Rows from block 3 of a small image classifier, named by matrix and row number. Rows with one number belong to one channel. Each number is 128 + 32 x the weight over its row's rms, rounded and kept within 0 to 255. All counts start at 0. Numbers have three digits each. After the name is the row's rms in percent of the matrix's.
After each channel's rows are labels from the 100 images, of 14976, where the channel reaches its highest value: "strongest on" is what is common among them; "lies over" is the class under the peak. Only what is clearly more common there than usual is listed. The data: simulated fluorescence microscopy of cells.
# convs1: grouped (8 groups) 3x3 conv, stride 2 (model.blocks.3.convs.1.weight, 224x28x3x3, each kernel summed), inputs within the group 0-27
# convs2: expand pointwise conv (model.blocks.3.convs.2.weight, 448x224x1x1, transposed), outputs 0-74

convs1.153 141:119083114083124081080093125075079135129089121094122097082115085107117090108106104082
convs2.153 132:106130107076161173099128101080128157148141086099088142122141077101103150126058094171109137098105083110108156167149163163128170072158142167108135117118128093125170125118104107096110094090098129098106167105160146154192163146148
strongest on: yellow stain; crowded; cells: ten or more; ring around the nucleus
lies over: cytoplasm

convs1.99 115:147171143152180148168135132145149153173177183147161083123155108169151136136113181174
convs2.99 115:099127127105127128115087085158063063089093079119081113111101168144160112151121138049122139120142159129144140112095137136084134076101131076142092135085100131091138095077154099118108149092158102121090097040129094114138106105123
strongest on: few cells; cells: one or two; green stain
lies over: nucleus

convs1.30 089:083091132108079111096095107094096088113096107107112097113125083096120103087104109052
convs2.30 102:114137109109152081063165203112093103094100090128091071129105125137081152094107098085143131139118095087104120086094111143091124082098169109091114066087077157111103151063118170129113090106140131140156100142130117106141148104124
strongest on: ring around the nucleus; crowded; cells: ten or more; yellow stain
lies over: cytoplasm

convs1.223 059:119162145190157122158160099114142130158114055136151132156187136152166110089154090172
convs2.223 093:122107146175107074151091079123132097102082119152178145172074106072074111072185182066126120123145113040147110095101120095123106189093133111128141151102150132129105127074086057153177147156132125082086107205102103067117108103115
strongest on: green stain; crowded; cells: ten or more; ring around the nucleus
lies over: nucleus

convs1.100 108:082111128114091058100139139110112103085079075127093154089120137089125148124141067094
convs2.100 075:098109121174140137165106109086069155126137140121200073151106095093097154085147138127096137113134112095101116125130121127132162201139159188082188115081169075146143086040075100184152122160107143093104152179128163128169156105129
strongest on: crowded; cells: ten or more
lies over: cytoplasm

convs1.93 048:112120061134132119102088126097091073122104130084081098111079067109098085119105111123
convs2.93 118:136110109078092149106091111107106133100103088100081102099098140146221131143078092104128119109121127145110116139100127114075122079108140132123104110105115116072155101057130109135066110107123131126094104060142114116133116112116
strongest on: green stain; ring around the nucleus
lies over: cytoplasm

convs1.34 082:195147112142145105166082134181137158097149082106118147089117162156107093071098097148
convs2.34 082:083095148129078104118071097153069100095118113142108102125115199176139110150135158111148160141153168179139118117091129106090097112124156092158081141074112146087105095094196124150111146142156089140116094059105099114115090084117
strongest on: few cells; cells: one or two; green stain; ring around the nucleus
lies over: nucleus

convs1.68 072:134135148080086085086115145089074142129070141090088095127094080096102110124116132083
convs2.68 062:077108099110172150135102084115135139142160129100124147133141067103119140100090124177102131120127098102127144182124139147152162095152139171117169152133112077137164118114084082128142107063118135100100158123154147149182153132130
strongest on: yellow stain; ring around the nucleus
lies over: cytoplasm

convs1.78 065:098120083153170165133112119158153093109161117144175164108055164156171166145111119170
convs2.78 120:123125115119086100096126165134078082109130123129106088122136173181111076121112126092168121146142156159106104090102102081089099120130163105133107109089067178104102122073188166140137132140157100163154111098104112113107090105096
strongest on: green stain; ring around the nucleus
lies over: cytoplasm; nucleus

convs1.176 133:123111098176106170161168168101112178129116169167149175186111132115115181168144118108
convs2.176 098:090109154136104087146071091173092091105116095145119122134127191152149092142153179078151164154183186129160120078110117114116094120113145095139094158073110141109095083117197108159133168109179089129099120047109113109102078108110
strongest on: few cells; cells: one or two; green stain; long thin cells
lies over: nucleus

convs1.50 101:083091119103102110083145068083160076100073126118118084125125084069120119143136137123
convs2.50 087:100108121136124152131073057116144133163132140125143180135148044079098114110132138153107112091120073115124117144162127124172152143140112168134175145141157100153137117140084081110143117128106154071068170156135143140113119132143
strongest on: ring around the nucleus; crowded; cells: ten or more
lies over: cytoplasm

convs1.81 062:109136101111103100070136158102103111106077138105123095150051112104118087053108122117
convs2.81 086:110147109116090105078128197156068091089111100127082085105128163154086092137109122098195106151122143141092110090114110114108091070127153095113106095091089177109105147027169132141128132119137109144132099104103115122109106133124
strongest on: green stain; ring around the nucleus
lies over: cytoplasm

convs1.13 072:077145132109142076092129142148067064114134118127105165152116121163098078139147060116
convs2.13 103:112111170166049135138133077119107117100187168156161123157123140158089085052140133091166143135136141159118111076102119095110057168122150129146123108105111159124098128077151148179153117204145105168154095145097119098056088116118
strongest on: crowded; cells: ten or more; green stain; ring around the nucleus
lies over: nucleus

convs1.0 105:110178140132184124114155182167135133108110116177118179201133123166140133174166148138
convs2.0 087:071106152155099090186052100154136101127079080161115152173126159127144103146179194097163164145159168119201120089112107123151097121114136106175133206110107130138104113145160100172178166121160114102088122080102096121101083101118
strongest on: few cells; cells: one or two; green stain; long thin cells
lies over: nucleus

convs1.43 164:102113091084103089101118066100119087086087103093108085093109091096102104092111101131
convs2.43 100:105122136125114151145070025116156138146109144121143166138128050066094124093130154151114124104134092095149140134154134123162139124135115169136179153144144089160144117149087087107159146133102152072074139142128121123093122137149
strongest on: crowded; cells: ten or more; ring around the nucleus
lies over: cytoplasm

convs1.37 089:093094118101072111095112091102169093114066123120133102125142101096134125109111106041
convs2.37 108:139127098099142095066162195111080130093092102121086065120096131170147167112068077115128133123112111133076124104103119141058123064101182132088110065102069150075110112056121160130115092088156121154160116070137133067151152113122
strongest on: ring around the nucleus; crowded; cells: ten or more; yellow stain
lies over: cytoplasm

convs1.121 101:076097111092113062086102103111145165136085135097095123086109104096093098095095088128
convs2.121 082:105115150165095119158107068126117105088134134152189144164105105090061136054163180086099129127160113089147116103114131119139105168100129138148142147071159111152114113053089082173192132177115143092075119198119140069083092116129
strongest on: crowded; cells: ten or more; green stain; ring around the nucleus
lies over: cytoplasm

convs1.33 051:161153127130189120161072135149114147112161141124113131103131121135118100043107097205
convs2.33 099:108101151179106136163086012104153112096143166142189154139112115094070117034140143080119118141144125109136095112123115079125084195091122120137144120114166118124138116090101072178156131194125136110081088189138122077105092110126
strongest on: ring around the nucleus; green stain
lies over: nucleus

convs1.8 140:132181144140180140137154184174136126115133125170131179200128142171129136180163149146
convs2.8 114:050099153155112092167060101159125101120083082162126154171116171126138100140163210098156161153154173117198125077104110123145100115118132096174128192099101128126091096135159079161169164115155119113095112082099100120110072096116
strongest on: few cells; cells: one or two; green stain; long thin cells
lies over: nucleus

convs1.102 073:152164112080195183133118136125133106169164196139122095076124089151131117138106161152
convs2.102 076:021112138157140094201126125146104090082047101134110154205076114100125130086164178115126141128149133086199132098110136126124109124072123088163139179122100126138113117117103068155189140118129110117094107067112088092139125114121
strongest on: green stain
lies over: nucleus

convs1.160 138:111078115091116079086107115080068123125094120096114112091106079101116085110095113081
convs2.160 106:107124112090152168086122090086132154155148088101088141124147077108101155114066099174106143097112083116112156168158163164120170062159145175100137118127136095124159123128093112099107096089107134105112164112159150150181160148158
strongest on: yellow stain; crowded; cells: ten or more; ring around the nucleus
lies over: cytoplasm

convs1.56 034:140158075098118098063171182113115153131104177127155111134114120135117070071101150154
convs2.56 143:124124124089111111096078094114089128061082071109098099077053106098212128110094088102115127115116100128097113124088130110061125100069138110140072092092124082048126094103095089126087094112135135088055085096123094091122131098124
strongest on: green stain; ring around the nucleus
lies over: cytoplasm

convs1.55 077:126133094136064097125103138133137117093110099082108134095110140117103093083097073045
convs2.55 124:133129105099124074066138168123094108090103099113085057085093139156150150113075087113136130133111109130085117086098105124041119059107178130107106070094059158056099123050125158127110097088143125137149107076123122078134130103116
strongest on: crowded; cells: ten or more; ring around the nucleus
lies over: cytoplasm

convs1.132 034:118184168118167118081107169184110196151178137124143136081144141157134093132156107150
convs2.132 077:085125145171107094147083046107102110105179152162193115129105127115049123028148135082131127136143126119106115099118117110120088199100153121122142122075131143123099123020108109174188133179162121136114115178120105055112112115125
strongest on: green stain; ring around the nucleus
lies over: nucleus

convs1.15 090:096071124123076104099085078073105106122121113097109069094107123094112107095088106113
convs2.15 070:126151111124146133089141094109136170155155095121099150119147059112093152128100086172100126131112068115103164124167160163111155044168140184129108119123145132114150169111087120085099117097117132112109175145144147148140151131171
strongest on: ring around the nucleus; magenta stain
lies over: cytoplasm

convs1.53 064:170143175166121148160123146173204176164140137131145179150152164170112129144145155094
convs2.53 102:078100151121088126191138121127146101077032086140123162224052090075130109101142127097138161136128113070171119118096111115142102119055128091170143180114105134137111115158073082147192130136118141079089081097120088080096102117110
strongest on: green stain; ring around the nucleus
lies over: nucleus

convs1.46 147:169150147170168139174136182172128175140179124137133181140127181179132145137137132168
convs2.46 109:052120136117133128134074080154074076099080064144097133127102150118115111135122155057122137139137148121158130119102133130099130104108141088142101151073095128099126092096161089128121149108155082096091102053134099109145118116114
strongest on: few cells; cells: one or two; green stain; ring around the nucleus
lies over: nucleus

convs1.57 036:111105129150152152092146108192126105136104099163191104138122138169162144059120094183
convs2.57 127:096106152191109126143104057103101129095150163140202132136088110091057118027166127120121130139141111103104105123122127100105092213096149130113139095088150118118118108063090097190137109168133129114116091185127110049110113107122
strongest on: green stain; ring around the nucleus
lies over: nucleus